config = dict(
    arch='vit',
    model='image classifier',
    dataset='drawn human figures in many poses',
    train_examples=97500,
    image_size=32,
    crop_scale_min=1,
    horizontal_flip=True,
    targets=['trousers'],
    num_classes=12,
    norm='rmsnorm',
    norm_position='pre',
    hidden_act='gelu_tanh',
    mlp_ratio=3,
    head_dim=32,
    fused_qkv=True,
    bias='all',
    qk_norm=False,
    parallel_block=False,
    inner_norm=False,
    patch_size=[4, 4],
    conv_stem=False,
    layers=8,
    width=320,
    positions='learned',
    pooling='mean',
    mixing='cutmix',
    loss='binary_cross_entropy',
    init='lecun_normal',
    residual_init='scaled_by_depth',
    optimizer='adamw',
    learning_rate=0.00061,
    beta1=0.85,
    beta2=0.99,
    eps=1e-08,
    max_grad_norm=1.0,
    max_steps=18400,
    batch_size=384,
    epochs=72.5,
    lr_schedule='cosine',
    final_lr_fraction=0.01,
    warmup_steps=550,
    weight_decay=0.3,
)
Rows from block 5, named by matrix and row number. Rows with one number belong to one attention dimension. Each number is 128 + 24 x the weight over its row's rms, rounded and kept within 0 to 255. All counts start at 0. After the name is the row's rms in percent of the matrix's.
# q: attention query, key and value (stacked) (model.blocks.5.attn.qkv.weight, 960x320, the q third), inputs 0-106
# k: attention query, key and value (stacked) (model.blocks.5.attn.qkv.weight, 960x320, the k third), inputs 0-106
q.60 102 [134 147 122 109  88 130 169 113 116 157 137 141 170 172 125 104 137 171 138 160 113 139 148 127 121 121 120  99  55 144 149 135 171 128 151 147 128 115 102 128  99 112 162 132 129 162 116 123 116  59 103 127 152 108 106 117 159 144 158 106 147  99 151 142 134  96 151 120 125 140 150 124 104 121 147  83 151  94 135 134 115 154 132 139 165 142 149 100 112 136 105 113 117 132 123 128 125 124 139 153 155 133  91 138 144  91  88]
k.60 100 [143 146 127 124 162 122 119 130 108 126 181 111 100 142  83 170  94 130  83 108 135 167 161 141 111 116 113 110 118  90 139  93 166 120 143 118 151 139 101 136  67  98 110 133 141 128 136 137 160 152 170 139 133 130 149 132 173 134 131 117 139  97 118 119 120  95 107 120 110  91 166 131 160 145 128 142 134 122 131 155 145 117 124 169 142 123  87 119 164 144 117 107 154 102 153 109 122 171  81 142 114 141 124 117 141 157 140]
q.61 100 [136  82 117 125  95 144  80  93  93 141 147 148 110 146 141 105 187 102 175 127 164 124 132  98 169 152 124 131 164 141 111 119 139 130 136 104 109 165 128  96 162 142 174  96 130  89 121 156 137 134 120 100  86 159 114 122 152 110 116 117 147 135  88 152 128 132 136 147 155 109 100 131 104 107 107 105 139 154 144 131 189 147 115 115 111 135 119 139  80 125 155 149 127 110  97 134 105  97 169 146 159 135 132 133 117 159 141]
k.61 098 [150 126 146 144 202 158 152 125 101 134 133 140 158 108  83 123 103 123  70 106  93  62 115 116 136 115 112 160 162 162 100 140  83 142 131 119  97 153 177 144 138  84 113 149 127 102 141 152 121 174 109 119 166 125 155 150 142 127 159 138 140 142 169  94 157 124 106 113 123 157 140 130 138 156 134 103 157 119 102 113 144 112 123 137 127 131 101 117 174 132 101  83  75 142 167 177 161 131 147 176 130 114 113 146 135 104 119]
q.62 090 [113 121 140 104 192 130 172 136 154 141 118 139 110 102 151 115  74 132  79 113  74 155 140 150 111 106 123 111  87 121 153 120 124  94 143 126 143 117 145 154 115 132 108 118 159 160 152 152 117 140 139 138 140 106 118 124 169 133 153 103 153 139 179  82  94 101 122 120 121 126 158 110 132 123 102  81 118 110 138 138  76 102 127 126 144 110 122 129 145 141 134 145 117 148 182 114  89 133 122 150  83 155  79 147 118 145 137]
k.62 088 [103 137 127  80  86 132 137 104 117 129 103 131 117 153 142 130 163 132 186 124 153 186 114 114 138 119 165  83  91 111 139 138 155 132 136 144  91 100 106 108 152 143 159 119 136 122 148  96 114 105 156 143 107 159 141 106  82 156 138 128 106 135 147 131 164 139 119  87 163 116 125 147 108 129 138 126 121 171 152  81  88 192 117  93 103 175 155 116 139 131 164 147 137 129 127 164 116  79 138 102 137 109 106 152  82 125 154]
q.63 092 [131 141 140 156  68 126 124 118 113 139 116  99 141 142 103 139 130 161 138 173 138 137 115 124  82 117 157 116 120  94 126 119 162 147 153 111 111 156  97 123 135 118 166  93 104 115 117 155 163 118 106  71  90 172 110 128 155 123 104 117 172 128 117 136 143 155 116 126 104 197 115 152 118  92 146 135 120 105 130 164 113 138 179 104 131 182 122 138 101 166 133 138 133 118 118 126  94 135 129 124 122  79 135  96 148 117 103]
k.63 099 [122 106 144 161 151 115 145 133  82 155 135 160 151 122 104 108 154 111  83 140  92  85 159 142 126 134 112 123 155 162 139 148 130 127 116 136 138 170 149 118  95 131 141 140 148 169 126 158 136 113 133 140 164  85 141 159 156 182 123  95 105 135 143 137 115 126 130 125 119 123 186 154 119 161 149 124 119 119 137 132 137 129  97 161 153  76 120 112 145 137 141  93 129 115 136 109 131 146 122 136 118 117 122 129 174 164 109]
q.64 103 [113 110 143 116 108 143 118 130 105 121 132 115 160 153 165 124 132 164 111 146  72 134 100 135 138 132 120 150 164 142 123 142 146 125 130 149 166  76 165 113 125 120 107 159  94  95  95 159 117 173 101 118 133 144 156  53 113  78 144 126 143 132 148 124 141 145 126 112 181 138 110 109 125 131 151 131 136 171 146  73 108 138 166 155  95 128 155 147 123 142 123 126 142 122 142 110 140 127 117 142 127 146 131 119  87  92 117]
k.64 106 [102 105 119 164  94 140 118 156 102 117  81 109 133 117 126 141 128 173 143 149 127 209 152 168 129  79 111 133 130 105 131 147 152 130 130 135 149 148  97 157 132 113 134 117 139 113 106 120 134 121 154 106 123 112 120 158 188 117 129 117 188 130  77 107 121 125 147 109  81 123 141 135 166 143 135 124 200 104 149 135 129 111 161 135  93 175 161 125  96 178 120 128 125  94 146  70 104 122 129 155 117 147 137 141 130 137 125]
q.65 101 [114  96 117 111 142  97 133 104 104 196 157  85 167 137 147 144 109 132 156 153 110 122 140 110 125 100 138 111 130 131 112 139 142 150 117 142 134  76 118 117 123 114 163 131 122  92 167 130 124 136 121 129 132 136 150  90 112 159 131 102 136 137 142 148 106 109  91 106 141 129 123 129 137 126 157 151 102 140 144 112 141 122 145 120 161 144 156  85 125 134 151 104 128 153 109 182 101 140  87 101 148 150 118 132 142  93  96]
k.65 098 [152 107 103 115 102  96 149 144 154 172 153 103 148 103 105 130 122 142 162  93 136 163 119 115 141 140 129 126 114 180 120 139 116 148 169 125 122 131 149 160 109 116 131  95 168 100 122 130 122 115 134 149 146 134  92 135 147 122 171 124 156 121 111  97 112  62 105 147 118 123 152 130 112  80 111  92 151 114 117 172 153 151  94 141 167 150 146  90 110 151 122 131 120 127 151 120 133 145  81 146 150 131  97 106 120 140  94]
q.66 106 [108 115 140 158 103 159 141 118 134 117 123 132 110 140 104 154 151 175 137 121 145 180  92 146  95 101 173 142  67 115 111 157 134 105 120 140 163 142 128 139 168 140  81 109 139  85 118 106  87 113 132 134 117 113 123 134 113 163 105 118 138 133 118 109 130 174 177  94 116 135 123 147 129 148 135 109 162 117  84 121 121 133 132 137 107 163 125 127 144 123 178 138 139 168 115 132 108 148 152 127 114 125 128 106 122 126 175]
k.66 101 [ 80 136  98 119 138 167 128 137 104 150  77 135 104 142 121 101 120 152 109 140 123 137 117 134 115 105 106 148 168 129 157 110 171 117 156 129 154  99 139 165  79 132 168 145 103 159 149  99 148 106 105 130 159 114 147 131 143 115 129 102 164 150 159  84 146 211 177 119 114 162 181 158 153 107 138 116 138 116 108 119 128 111 113 155 129 133 131 127 155 131 132 125 161 145 140 110 112 122 109  99 140 158  98 122  88 150 119]
q.67 103 [ 80 137 177 139  88 101 132 147 130 125 114 119 171 138 173 132 104 125 119 104 108 145 112 113 139 141 121 144 142 143 147 108 154 173 112 126 116 133 176 104 136 137 122 156  93 152  70 132 148 148  67  89 144 172 134 117 133  77 139 135 184 112 150  96 147 120 122 138 152 185 112 133 143 107 162 120 148 118 153 137 131 137 179 141  96 168 131 123 114 147 115 131 110 139 164  97 148  84 107 150 133 122 162 112  99  67 124]
k.67 117 [107 133 122 138 100 132 139 129  80 105 117 122 129 145 104 132 177 180 173 147 132 191 127 141 160  85 130  95 137 121 131 103 160 117 108 157 142 129 114 106 123 174 135 125 108  97 137  94 103 112 145 123 126 123 117 159 135 133 105 123 165 136  94 139 124 165 162 105 101  95 121 103 149 118 171 123 164 115 175  89 131 172 134 165 102 169 126 128 112 161 153 128 128  88 112  67 125 117 154 128 126 154 157 122 146 134 133]
q.68 096 [127 128 127 134 163 127 115 125 137 142 142 151  73 108  69  93 130 103 162 104 173  85 132 111 137 125 139 128 132 120 176 109 106 127 121  98 107 149 124 156 123  91 163 116 155 109 171 134 132  96 170 143 137 133 120 157 120 119 119 131 127 144 145 145 136  85 116 147 113  99 150 126 150 128 107 148 108 118 115 156 148 132  96 100 151 104  99  84 104 115 105 130 129 162 123 160 124 143 119  80 119 126 130 131 184 135 120]
k.68 103 [166 122 133 100 152 101 106  97 156 159 159 142 141 145 153 109 144  82 129 123 117  69  95  82 121 184 146 132 123 164 128 116  75 121 123 124 126 120 162 113 139 145 118 105 116 144 148 120 109 140 119 142 104 180 126  86  74 134 150 155  96 144 159 131 125 113 106 160 154 124 110 142  83 113 122 141 104 135 112 146 145 117  96 103 143  99 138 113 128 100 114 124 119 124 103 185 147 123 104 114 139  94 100 100 150  99 117]
q.69 099 [109 122 165 156  94  92 112 149 130 110 124 115 165 158 143 128 112 128 130 120 104 151 150 118 122 105 145 108 152 129 126 122 147 162 140 132  81 162 131  89 137 154 114 142  83 124  76 129 161 136  41 111 146 162 116 123 150  89 120 130 160 106 119 115 162 126 112 131 110 192  80 128 130 121 141 115 147 123 166 125 113 108 155 113 120 144 139 147 104 149 101 134 106 138 117  84 140 107 132 146 112  95 149 100 112  98 110]
k.69 112 [112 150 124 100  91 123 115 147 103 104 119 154 106 155 107 119 167 160 149 142 141 163 138 148 173  96 132 111 159 115 139 111 161 133 118 137 122 130 108  85 108 152 114 122 116 135 128  88 142 135 157 117 126 120 121 151 132 106  95 119 187 139 119 140 136 161 162 127 106  77 136 130 158 118 171  89 165 147 171 110 139 182 118 150 107 149 117 142 104 148 145 115 121  99 138  70 136 115 137 134 122 150 158 112 144 133 130]
q.70 101 [110 148 135 146 138 187 127 140 136 113  97 135 109  96 155 150 127 158 120 121 156 136  66 168  94 160 127 188 105 118 129 136 150 101 137 127 183 154 152 138 135 127  98 118 132 154 107 113  93 128 151 122 106  95 113 133 132 163  78 139 129 118 103  90 137 154 153 168 106 119 116 125 127 136 127 104 126 134  99 133 111 138 109 135  96 140 142 128 151 106 141 150 115 137 119  99 108 107 132 113 107 131 129 137  97 152 166]
k.70 097 [108 113 138 128 137 165 117 121  94 109  78 130 121 123 127 115 121 157 110 136  94 105 118 127  77  86 138 138 184 124 166 108 169 102  98 106 170  93 137 140 136 155 150 161 103 159 156  99 107 111 112 146 119 117 153 108  90 134 121 124 114 127 169 137 134 160 161 114 139 144 114 128 127 130 136 158 126 119 139  68 111 113 181 117 121 125 113 154 178 115 134 124 171 166 118 165 129 147 153  95 110 152 141 122 115 120 119]
q.71 112 [ 82 111 119 108 132 156 115 116 111 148 132 141 108 104 137  97 103 118 105 114 112 124 120 149 105 147 125 141 118 148 158 144 135 130 136 101 139 129 149 175 101 140 157 137 122 115 163 132 113 103 112 124 122 109 147  81 145 129 119 137 132 129 181 113 113 111 102 149 148 136 126  79 160 102  85 114  80 118  95 113 114 119 118 130 112 117 108 149 143 115 122 100 151 141 126 153 116 123 107 131  96 131 118 110 104  85  91]
k.71 106 [140  83 133 129 117  96 116 127 121 106 122 130 129 173 147 129 141 122 153 112 108 120 102 115 129 120 184 134 129 105 153 117 139 177 101 136 121 119 146 107 145 133 106 146  96 127 126 141 102 139 120 119  89 125 122  90  95  63  93 142 161 141 148 125 128  86 144  87 127 134  46 133 148 184 142 157 149 104 128 116 150  95 156 111 120 114 138 113 112 133 113 149 105 163 150 122 142 115 155  97 128 151 139 135 134  61 162]
q.72 111 [114 150 139 155 124 119 111 148 118  99  77 162 134 110 130 108 112 147 114  94 153 164 130  93 139 131 118 119 165 120  97  98 109 136 122 148 116 146 127 126 143 143 141 112 118 157 132  95 142 145 140 109 116 102 114 195 130 121  83 131 133 105 114  99 121 191 155 135 114 130 141 138 120 129 143 109 141 115 157 134 173  58 111 142 148 136 102 148 145 134 108 148 123  70 154  96 135 155 132 140 122 110  97 131 126 159 168]
k.72 107 [125 162 138 115 148 125 151  99 175  97 188 151 156 132 123 132  78 130 111 120 123 129 153 157 130 140  74 122 144 183  94 114 102 115 121 116 166 131 137 151 144  76 124 114 113 141 119  99 148 136 140 139 144 106 137 151 115 174 109  70  77 128 166 117 142 159  95 109 140 109 122 133 130 117 108 121 111 123 127 114 122 113 153 133 125  77 105 164 120  54 132 112 145 115 101 141 145 136 160  98 113 127 113 166  87 159 109]
q.73 093 [ 64 109 144 126 127 138 101  97 102 144 138 125 133 126 106 111 133 106 108 127 145 165 162 122 125  91 154 118 113  77 182 141 123 135 115 124 108 147 122 130 126 164 128 153 141 144 145 125 143  87 143 144 123 141 122 125 107 135  63 171 121 110 168 139 107 146 142  87  96 128 115 153 121 136 117 177 135 103 139 155 123 154 132  93 153 141  93 112  96 136 149 127 155 162 143 163 132 167 132 113 125 124 132  56 161 112  89]
k.73 091 [125 108 145 122 121  67 133 114 136 111 138 180 119 144 152 114 157 115 145 121 153 107 109 100 128 156 152 133 142 140 122 102 118 131 131 123 144 168 141  99  99 174 142 128 147 150 160  90 158 136 108 143 135 139 117 106 143 134 155 147  87 136 168 122 149 100 120 125 124 138 128 100 102  99 133  89  85 138 131 158 105 146  77 112 172  87 102 110 114 130 113 134 119 121 144 107 156 114 137 114 148 123 131 103 115 138  95]
q.74 095 [137 147 133 117 112 137 132 151 127 137 160 104 130 132 167 143 101 150 116 128  97 132  80 144 150 103 119 171 140 136 126  91 137  80 144 125 157  99 145  77 146 137  92 140 123 126  96 157 111 195 110 150 128 134 140  91  86 100 150 158 127 139 162 112 167 143  82 133 163 121 138 110 150 145 133 119 120 145 113  73 129 144 123 155  80 133 139 174 129  90 135 119 134 124  94 140 128 126 125 121 135 134 114 152 104 131 147]
k.74 094 [ 91 112 134 132 115 147 128 158  89 124  84 153 123 103 112 120 136 175 164 142 124 181 135 140 140  78 101 120 136 109 111 134 158 129 156 117 105 137 123 149 140 126 157 137 155 104 111 142 139 110 116 104 133  95 111 138 136 113 110 109 192 127  98 104 139 151 146 114 102 137 132 112 144 128 162 125 208 138 139 110 120 123 140 143  86 179 163 146  98 159 123 123 130 135 114  84 129 110 109 136 122 128 152 135 124 139 117]
q.75 110 [128 133 136 142 126 160 107 137 147 147 157 134  93 121 112  89 100 108  76 127 143 100 163 164 111 173 130 114  78 117 170 126 115 146 152 129 123 152 125 146  78 128 158 126 156 145 135 133 137 106 138 146 139 167 128 151 141 135 116 114 124 127 118 151 130  83 135 175 141 122 164 144 102  92 131 126 132 112  94 172 111 131 108 132 193 145 124 127 163 165 107 130 118 162 152 117 135 100 150 141 118 145 148 117 205 145 100]
k.75 105 [146 125 135 138  97 112 140 127 137 110 145 113  95 143 153 112 141 118 132 163 110  93 109  91 140 143 171  70 152 125 147 129  98 125 110 128 112 135 137  89 149 181 127 138 117 148 142 114 124 108  86 116 109 152 150 108  97 110 142 152  74 134 132 201 137  86 170 103 152 136  81 117 129 141 128 168  90 152 151 129 133 145 137 145 122  99  96 118 133 135 112 120 146 100  89 142 133 108 192 143 125 108  99 119 160  87 161]
q.76 091 [200 136 134 148 119  98 175 130 152 108 138 122 114 138 140 135 103 156 159 187 126 117 108 139 139 123 104 125 158  89 130 112 104 142 120 159 107 161  86 107 163 102 104 121 107 131 121 170 176 147 156 128 136 129 101 135  99 104 149 134 141 135 107 128 120 100  82 152 112 115 111 149 141 139 127 114 128 124 130 130 131 121 140 114 141 139 135 123 118 120 105 158  95 124 109 121 145 135 141  92 137 119 109 165 145 149 157]
k.76 092 [133 155 135  96 153 149 114 122 133 144 153 164 128 122 127 154 117 100 121 126 146  90 151 111 118 143 113 132 105 117 118 123  87 120 123 133 112 110 103 119 148 156 113 144 165 107 124 137 158 144 129 160 110 162 120 113 111 180 137 126  87 125 138 142 111 124  84 182 137 107 138 127 102 100 117 127  91 164 132 119 147 169  91  99 118 140  96 155 178 143 128 116 153 102 119 171 104 122 123 194 124  69  91 101 149 137 130]
q.77 106 [129 111 166 166 118 166 116 137 119  99  63 156 118  80 117 132 130 158 142  93 168 176 108 151 136 104 136 165 115 126 116 109  98 124 119 109 156 147 164 127 141 148 100 139 137 151 124 104  97 140 136  93 105  95 129 159 111 143  97 146 139 106 110 103 154 203 135 156  65 142 116 157 134 124 118 115 140 136 113 144 125 108  97  92 137 133 114 143 148 106 118 144 101 117 133  92 132 140 148 102 148 122 134 129 123 168 171]
k.77 104 [ 90 139 158 112 124 115 140  81 113 107 122 154 130 119 123 120 114 157 107 128 153 119 108 136 111 112 101 137 178 129 143 116 146  86  93 127 185  94 129 132 144 139 140 170 109 130 116  70 144 134 131 160 138 102 149 126 106 139 130 129 103 128 201 151 179 196 126 129 156 124 112 101 128  90 144 113  80 177 145  71 126 126 147 119 128 101  72 149 159 115 130 111 167 146 125 185 163 146 131 114  94 150 155 117  99 127 105]
q.78 080 [153  79 162 134 133 110 111 141 114 139 129 141 159 129 136 136 120 120 135  96 135 165 116 134 133 115 159 149 118 138 161 104 144 124 106 140 126 156 111 102 190 144 118  90 140 135 103  97 116 156 101 108 131 144  96 112 116 103 117 132 149 120 148 101 140 157  80 149 105 157 104 149 109  94 110  79 149 109 134 169 124 133 141 136 113 162 129 151 131 110 122 143 119 141 133 126 137 119 150 130 118  97 137 100 118 115 137]
k.78 094 [ 99 147 129 134 104 121 145 145  97 110 124 155 111 133 107 147 149 151 112 107 151 164 128 146 140 111 124  85 164 133 127  92 161 133 112 119 132 102 122  80 108 152 138 150 120 110 148  92 115 142 132 117 105 121 142 149 134  87 108 136 158 138 122 138 135 169 164 108  98 123 103 104 178 133 151 123 135 159 171  97 135 166 142 138 122 140  83 166 121 133 165 102 123 119 168  96 146 125 124 110 151 168 164  99 109  96 112]
q.79 089 [121 163 137  77 134 111 111 142 155 130 129 145 129 141 121 124 129 108  77 138 153  70 117 122 127 166 109 140 127 174 143  94 130 141 154 113 143 132 155 110  60 108 128 202 108 140 138 115 170 119 127 148 146 122 180 163  92 104 130 157 138 121 150 126 116 144 149 143 156 111 149 145 123 118 129 157 125 155  72 135 147 120 118  98 153 134 124 103 108 107  90 123 142 149 158 118 156 110 104 139 149 123 124 135 150 129 106]
k.79 085 [126 137 133 139 143  67 139 136 111 159 141 136 147 121 141 101 152 101 139 181 113 114 135 105  98 137 102  89 100 154 111 157  84  91 149 145 109 109  88 131 181 141 122 135 116 119 151 163 101 105 121 128 133 112 108 152 100 158 192 122 111 108 116 173 144 107 101 122 159 124 136 115  80 139 138 123 120 123 105 134 129 135  98 100 131 132 123 113 114 127 119 102 128 123  64 151 130  92 190 127 139  98 135 153 124 130 113]
q.80 081 [139 112 113 161 101 145 106  95 150  76 111 116 149 129  74 103 154 166 109  96  85 163 128 121 152 131 149 117 151 129 111 123  99 135 132 145 102 126 104 107 173 137  77  90 129 111 150 129 109 119 119 118 126 119  94 125 159 121 108 103 133 120 103 170 133 165 175 109 128 139 115 133 114 137  96  94 120 107 148 137 100 131 160 169 122 155 111 183 137 159 142 138 146 115 124  82 147 150 194 152 108 111 152 125 114 147 151]
k.80 085 [ 77 149 128 150 114 174 125 156 124  99 104 116  85 113 119 119  98 141 115 136 147 172 154 171 120 130 129 153 143 125 118 124 152 153 144 103 136 125 133 146 116 140 121 139 134 143 103  97 157 128 130  84 123 106 162 156 149  80  88  98 172 135 122 112 153 193 128 114 142 148 120 150 188 113 158 140 132 147 143 112 110 139 168 158 111 150 115 137 122  77 139  95 134 105 141  72 145 104 115 115 101 148 141 142 122 147 134]
q.81 117 [143 149 109 125 132 106 146 132 178 119 192 105 116 160 103 157 158 110  86 140 113  53 160 151  98 170 113  96  93 127 128 136  99 135 119 139 112 141 100 133  97 120 128 110 119 115 111 147 161 107 106 147 158 168 127 157 147 137 162  78 109 128 125 188 125  60 156 109 172 143 134 135 141 130 105 144 125 110 131 141  99 156 115 164 130 116 111 136 136 160 115 125 126 121 115 102 127  89 154 180  99 130 117 118 154 100 131]
k.81 113 [148 156 116 164  99 190 146 141 134 110 122 112 111  96 141 117 144 126 126 155 118 109 143 132 123 132 151  87 123 100 161 132 111 158 106 150  74 143 118 120 115 150 128 136  90 159 101 154 150 146 131  95 123 148 121 147 130 123 114 107 120 129 104 159 104 117 111 107 143 142 134 150 127 168 137 144 118 106 109 139 114 137 140 147  96 138 157 133 146 143 108 137 133 109 138 103 112  67 135 154 109 116 131 154 168 131 170]
q.82 100 [113 101 141 130  86 115  89 113 122  98 130 145 158 145  87  87 134 130 107 106 129 151 184 139 150 120 119  72 156 102 135 119 124 116 120 135  95 139 108 100 155 125 139  94 109 130 136 136 140 120 114 127 137 138 118 142 145  96 109 107 128  95 132 176 126 134 148  92 149 116 120 108 135 158 134 128 137 107 139 145 120  89 121 177 144 151  81 143 139 134 102 111 140 112 121 148 144 155 162 165 123 152 131 126 177 129 123]
k.82 095 [116 130 117 112 117 141 120 134 131 100 172 137 101 152 153 140 116 132  90 155 164 153 165 188 163 184 100 171 153 164  87 145  99 136  93  94 113 152 124 116  99 118 124 126 121 157 103  95 173 147 124  69 138 139 129 142 161 121 122  91 123 123 131 110 144 125  95 145 101 143 105 125 143 134 152  75 142 119 132 177 116 107 152 119 100 112 115 121  97 116 110  99 125  69 158  98 161 127 133 122 105 134 152 140 102 132 135]
q.83 088 [108 128  75 156 159 138 153 116 132 145 111 115  84  91  94 120 120 170 104 133 133 100 122 144 127 111 117 124  99 122 139 127 102 122 110 150 186 123 135 152 102 130 171 115 160 120 156 150 116 114 172 119 107 111 138 115 119 162 135 102 114 163 148 122 120 112 134 111 160  80 168 116 138 143 117 123  97 160  87  90 120 145 108 100 166 110 122  95 129 112 145 130 127 151 161 151  91 172  95 106 151 118  84 162 158 137 135]
k.83 097 [170 111 144 114 155 103 119 123 148 148 121 113 139 113 136 136  86 107 142 135 101  76 116  98 110 154 145 124 103 142 146 171 106 135 143 133 143 115 146 182 151 127 139 141 130 142 130 168 121 124 115 104 143 130 112 114 120 142 178 127 113 124 128 138 113  73 114 137 156 159 144 140  96 131 106 110 110 102  92 150 141  89 108 117 132 105 162 105 133 117 115 140 150 160 100 153 117 125  99 130 154  98 103 117 124 128 134]
q.84 092 [125 151 129 130  87 125 112 161 123 107 109 130 170 174 156 129 147 135 118 114 122 147 125 109 132 125 118 108 134 152 128  82 136 125 130 123 113 137 146  94 137 164 125 164 111 148 113  99 131 145 114 138 143  96 128 138 141 117 120 115 157 122 139 124 104 166 164  67 171 118 148  97 121 122 135 106 158 144 127 108 144  91 160 181 128 129 128 143 164 121 129 150 149 108 153 103 171 124 130 156 117 135 129 115 124 113 141]
k.84 091 [ 90 143 132 174 126 147 125 139 125 109 125  99 106  91 120 120 104 186 136 160 110 183 159 151 150 124  83 110 128 158 124 140 143 115 144 140 143 153 104 186 100 135 151 125 106 139 105 143 121 116 114 112 157  91 125 173 155 133 163  60 142 139 109 112 123 145 162  86  78 123 175 116 118 123 163 121 165 113 123 140  94 133 113 185  76 127 128 125  90 119 149 109 139  97 114  85 121 119 125 117 144 136 131 172 117 164 130]
q.85 097 [118  74 154 163 123 147 104 120 128 137 136 137 151 119  96 123 125 129 127 152  88 116 188 137  98  98 182 104  98 113 155 124 114 114 132 143 128 125 128 131 160 117 111 148 149 109 165 145 132  91 124 150 138 160 143 108 122 132 110 116 124 125 176 175 112  86 151  95 182 119 133 164 153 125 130 158 124 101 104 146 129 153 141 128 182 152 101  99 144 118 146 157 155 168 133 116 122 137 156 144 141 153 125  74 191  92  93]
k.85 090 [136 145 120 119 114  73 136 136 113 148  83 125 107 151 159  82 129 136 138 166 132 163 125 121 148 125 156 111 147 162 163 131  97 167 109 151 125 140 128 125 124 145 166 132 121 152 137 120 128 109 112 153 121 114  85 162 135 134 161 144  94 111 112 165 141  84 125 121 123 147 142 116 161 117 137 116  96 107 146 157 113 136  80 131 116  91 130 103 117 135 111 141 147 103 158  91 117 130 148 149 135  97  96 126 142 159 136]
q.86 092 [107 151 118 127 144 146 114 127 106 125 124 168 101 115 104 108 130 118 117 125 199 112 150 113 112 123 113 116 126 123 142 130  93 107 143 108 144 157 132 163 104 127 137 129 147 147 175 111 126  85 187 160 119  75 110 161 117 156 126 128 112 134 129 112 103 144 181 127 118  91 147 104 120 148 100 150 113 149 115 129 133 138  85 118 151 105 102 116 152 121 143 150 151 101 138 170 124 150 116 136 110 134 132 124 157 173 110]
k.86 104 [147 127 136 128 156 110 118 102 186 133 148 136 152 145 161 135 122 103 100 119 107  68 112 114  96 172 123 148 120 167 120 135  95 139 121 124 125 135 155 146 165 123 130 138 119 147 142 132 129 120 108 138 119 160 136 103 116 122 172 136  90 133 180 149 123  83 100 122 139 130 111 136  98 114  76 128  88 134  74 152 107  91 105  84 144  71 135 109 135  96 122 138 118 145 119 185 153 131 150 104 139 100 110 113  96 107 125]
q.87 088 [163 142 143 116 165 109 165 101 137 142 118 129 117 106 150 182 114 138 178 131 159 108 104 137  90  69 118 169 110 105 135 121 133 124 118 121 127 116 134 131 115 103 152 145 156  97 111 148 107 144 141 152 105 114 132 105  90 125 139 142 131 120 110 108 146  95 107 138  97 111 113 124 155 134 114 162 140 141 109  91 118 148 147  98 103 108 163  94  79 100 131 148 119 151 157 159 135 134  89  76 137 134 147 134 124 119 137]
k.87 087 [150 118 154  98 174 114 120  93 138 176 110 138 119 121 113 119 130 107 123 127 120  80  80  90 116 116 134 152 102 107 136 122 155 133 138 126 120 112 149 153 105 161 156 110 148 108 166 134 128  99 149 190 132 145 117  99 119 170 148 160  86 124 142  97  89 110 107 158 116 119 160 146  73 111  97 145 104 120 112 109 148 149  68 116 120 154 132 129 160 133 107 138 144 134 108 174 123 140  91 121 154 106 111 118 146 139  94]
q.88 108 [172 148 145 101 120 117 121 152 142 101 110 156 140 131 134 106 146 141 157  87 103 122 106 130 160 120  87 125 178 128 108  99 109 128 126 127  81 131 122  81 163 130  75 112 109 118 128 131 145 174 106 105  99 122 102 109 112  80 123 164 131 103 113  92 145 152  71 126 115 126  93 113 132 136 129 116 145 158 145 101 125 111 135 138 114 117 123 180 100 121  98 126 127 106 146 117 139 166 154 125 143 142 152 128  88 151 151]
k.88 106 [ 73 156 137  73 149 149  99 131 158 110 161 144 114 105 146 141 134 136 141 130 153 148 155 181 113 130  66 132 143 126  66 126  81 105 130  99 127 133 117 133 122 134 114 125 156 122 108 136 166 178 141 114 125 124 141 144 131 135 117 109 141 152 143  77 147 180  91 139 126 121 121  99 118 132 133 114 144 117 163 120 144 180 141 126  93 145 121 154 114 108 139 111 116 105 128 126 152 140 141 127 114 117 179 125 136 141 120]
q.89 099 [ 89 124 118 151 139 128 118 135 172 166 171 114 106 108 119 117  96  87 101 144 138  73 135 145 115 181 118 124  86 159 146 146 116 129 168  94 142 132 121 171  63 109 180 129 138 159 135 106 121  87 131 151 132 149 164 131 142 161 151  84 124 137 145 133 142  93 115 174 142 115 152 147 110  78 110 117  89 103 109 135 110 144 126  82 171 125 115  93 129 160 126  96 130 182 147 124 130  55 115 132 148 117 129 121 155 136  83]
k.89 096 [160  86 120 134 112  96 127 117 133 103 121 113 141 142 140  95 131  87 135 132 119  82 107  82 137 144 166 104 119 131 161 129 115 141 117 165 109  81 144  81 148 140 118 129 133 125 128 133  78 114 121 142 126 147 130 107 107  97 122 151 119 124 123 188 116  75 127 106 176 120  88 142 117 172 111 166 113 137 144 127 113 123 105 121 133  99 120 103 145 158 107 133 132 146 120 160 128 114 166 129 119 122  79 132 162  71 157]
q.90 105 [128 119 113 120 103 102 113 105 101 138  93 151 165 158 149 103 131 146 133 139 123 175 152  68 149  99 147  93 141 163  85 106 117 151 112 148 124 101 138 109 135 106 166 149 142 126 162  95 146 111 117 121 160 102 113  99 156 143 121  90 159 148 108  96 120 168 168  64 130 118 137 117 140 122 148 109 136 141 172 116 177  99 136 166 142 129 123 108 120 123 117 117 130 110 140 127 106 151  81 133 143 134 107 105 127 126 125]
k.90 101 [117 135 125 123 138  89 135 131 132 156 152 116 150 111 115 146 113 140 154 126 122 174 150 124 136 161 124 140  92 196 102 122 118 137 149 131 156 158 108 173  99  72 133 105 135 131 121 138 119 135 165 135 150  77 116 155 170 169 151  79 115 107 113 123 121  91 126 129 107 104 163 124 115 127 112  82 123  98 138 138 131 110 119 136 142 131 154 106 126  87 133 126  96 120 129 109 117 156  91 134 130 129  94 133  96 154 102]